A small contrastive image-text model, trained from scratch: 8.6M parameters.
Rows from block 7 of the image encoder of a small contrastive image-text model, named by matrix and row number. Rows with one number belong to one channel. Each number is 500 + 25 x the weight over its row's rms, rounded and kept within 0 to 999. All counts start at 0. Numbers have three digits each.
After each channel's rows are labels from the 100 images, of 14848, where the channel reaches its highest value: "top examples" is what is common among them. Only what is clearly more common there than usual is listed. The data: rendered made-up planets.
# convs0: first 3x3 conv (encoder.blocks.7.convs.0.weight, 144x144x3x3, each kernel summed), inputs 0-143
# convs1: second 3x3 conv (encoder.blocks.7.convs.1.weight, 144x144x3x3, transposed, each kernel summed), outputs 0-143

convs0.129:475508493493504499548519518507487503473497520463500522472489477482514478486504519485506514472500531515526517436507499501496502494461489494495518502529507479523509517528500477543492527541518509500511468525502512541442496491505493514555483481507489507504500508475518493482505499487485533500547431501455489551534495498547505490493524547499500536483495497479526523552509483524469506522494392495456469472484459530479477530475485488481511
convs1.129:473514445533519507542506530488548515505511506473494599517508503491526481463479497491482479572520496522511514503482502514527534501518514554486504506522520532491527535521533509502478509487532506546525501478517501493501497497521501484493510495533520492517496499511492507526516505500501491509486460505552513540495515415537530514534496527511495488505521516510538519553500495527498504517493504496475460525538581494490499488500512497509513
top examples: cloud-covered world; crescent

convs0.10:513486449500556522495510559475510535459497544481525515527533486491483488499523508495491496507434527461522487496494508473488520515507521494513427487475476541473497466471511506511489528526532490482514493527497507452496539498484519525463521533513461490462506525497521469520460547487448469478512525509478470485492535508486520496500497508544460550462497491473505520509514511491487485500472525505498520477494492511518500544510482470550498
convs1.10:506545484478489490530496462479535460503518472494491517487500529511501500495456486500490505482511491512485485508503517480512463481455490493488456491540542497468504479504459526479481487450487477530474492484517530498502505530499446483496505487542492496483507496463521500451476515528471520544488462491515481487456519458501452510477534481475546481451500540489509488496509481502579461498527541461519499491466456489515490506472478536471480
top examples: moons: three

convs0.31:524512522505509510504492478528533497471491527534485482488514501465460518518514486502479506505547513532517481551505477470469473505509506495525494504497525515497533506508573468481471491512508486508544502511503477469517455485531450510514487481518432516452480529443516495495540463486477505494503491491498543473487514512492492513525507516493501512521503505534472513490514513471429454497556532516486536486461529483459467547484491500535498
convs1.31:542498477527539540506512511481506467530502482531508469523521436539482498537458522508542513493479500488517517500498494502493485501549503482520521467465530475478480524495512474493526503524503486551507468474520543484527538519493495476509513482496512496474498488510493486498493502507457533472528506490482483498501451441507505469457481481508528481505562520497537499502504477458562513442505535500516518499547468542518531530520513512483508
top examples: moons: three

convs0.141:500503511469491477525471462504474499521477549523482518479465470506529490495468479479511505507542504545554554534511479483475509508483502546544472532481526506497549499499497515460508439522484542483483519505513515495521503490508457466487490511515484529532553500479476505467482494524503466462511491497550483483535491514474522514500490412489501474512527509503508480525481484503487510485525480470499499503479490488502564532528505470474496
convs1.141:445524422538498502511490508484514531502532466512512538519502514517479539536532516494502505501493501467498440431507505525533497490501508500525514469524513486503502457504521512503522486502514505511519458557497465526491482517494518553509507498485513478485433506506492495521524489500506524523464532531499519451488509512466481524497484435493494522521494504497521492542478517470500480496461533532506557503532467489508503528511524498520466
top examples: cloud-covered world

convs0.20:447514486524496480535502494520489490496506531492465518500491510484523479519481503490500494511477525532484472449500479464489530464529488525522517520504510494481496501530499527504547463529485469512496464527512487481485505477501521484547505498550472514509420494481491497500509495520553523490462485479442486525517477504547530528483481543486504521490521503465486544519493490509536501493509490482510458485566581502492477522456489471496483
convs1.20:468474412482528505492491500508534540514493567522529445473492500484506547501522498497493495536520482483489557459536522520526513493497475540472521502506517513520499547506481484507511547520580517488523518484497508511508505489493460531474531507520548501519514486505476490502517492514457490496489504516501505583513489465476495488535462498519504513537501490514520507474501513503541508498507499528494525520476522505529542497486503489478498
top examples: banded gas giant; rings

convs0.64:530510503504563509525497474490479457506513500532469512483544500488463495484494461513517481513521512481510436558540519482513506459502497517487517516471540531473489503485478459495519499522525499503565482519498454484540521477488450490498485480512514505498497489516470453476469503497461531547522506496525500512469504481486465511508493518502477484493515530510480492521510488467475487485470528515493498526495569503485533511556435504527509
convs1.64:486488499511480498482509519545463508491517485466450437514497525539472510509500521515480514470530502514498521477514520507506500509504506514500469550449496483507534494506470512478504481547465503521468535502488511532534546532514465478479509496525504466454471498498511497462501511569529505533478488456529510469563461491514530504473519487509501521497522501440516489474488483482496491482541486494494445483518461512492474498495556508503472
top examples: moons: three; desert world

convs0.107:504552500473484486491483486540482483491460526490475480473490440490506508507521547504480500518523503519474462548484495521521470470523538531480477517473490532508450490531516533486514508510480508479515491464477516496527539537510488497488470491494512503544482490544523482509563484530544527520524479476496499439489514517501440488505492487498456531504483474493510493504493499539465475525493476530489541516540443531515496465518482516506491
convs1.107:475490529495521497510486549474498492531491499506474498485488484528489486541504518504545482478524522487489557543507528489491482530443488474509510508483517516477503458488476498475535542509505467531486529546467503546460500470506519412508539468498477481464498478489486456463472487488524476512547496519492487514519517488529515503471483481466537541511503482505472471488522465509510504423492477500489468519495527490473515517488488498495510
top examples: moons: three; cloud-covered world

convs0.19:487506518499510484539515477487491528483485506532476557482502517499477499521491504541500484522522511510563494478518484474465505501473509477537485506505473488477470518484543507495514499548416530531501471564493531479526494465496485483496488496470497492511538512473473464477498518506498522518515444492519516460505478516491499496484521447491496512495494488484497504507488504520504496497522480465467595467553488481536512541530467483497489
convs1.19:495548473501522515551493498525524509501518474470523504533516439508530503485520491488546522557519497504501417478512522513511523488498521514500496502504517518508517487506488514499492522494502568510510495477489513489515508529499495496504529541522506499507465515535495501514513503502507501463492499516521503410500531540502503518498525396519503518522513504502510502536514483502510522511521539521545513528487577509497481499514525512506507
top examples: cloud-covered world

convs0.48:499495504522506460499504474549518513493480512537455524524510479519509527440542479531507535506505477506506523539520502467488466487498498498494495509527530533481466467454461511499493499529532551509499514509488541488523497544514454485516473505532446498492503499449559487487520476501457502503524502490500520509478498493497478514467487490502528509505489485547557434499519528495504453505460538475471480510496544472491487505481506462488498
convs1.48:485475510469501525515499495496515522499465457494499512521493483521469507509489515497503502495539518495500495503494520480507546509496503498485511493447478464500543513508538516485505523487466475482474524493521506514492506441489489508484461452461512455486515517547526451475496529484522483506443491487527494510469501469489557461521500532482452487481501540478522522480509498473436504508564444555505514509493471481487506496487471557522486
top examples: moons: three; desert world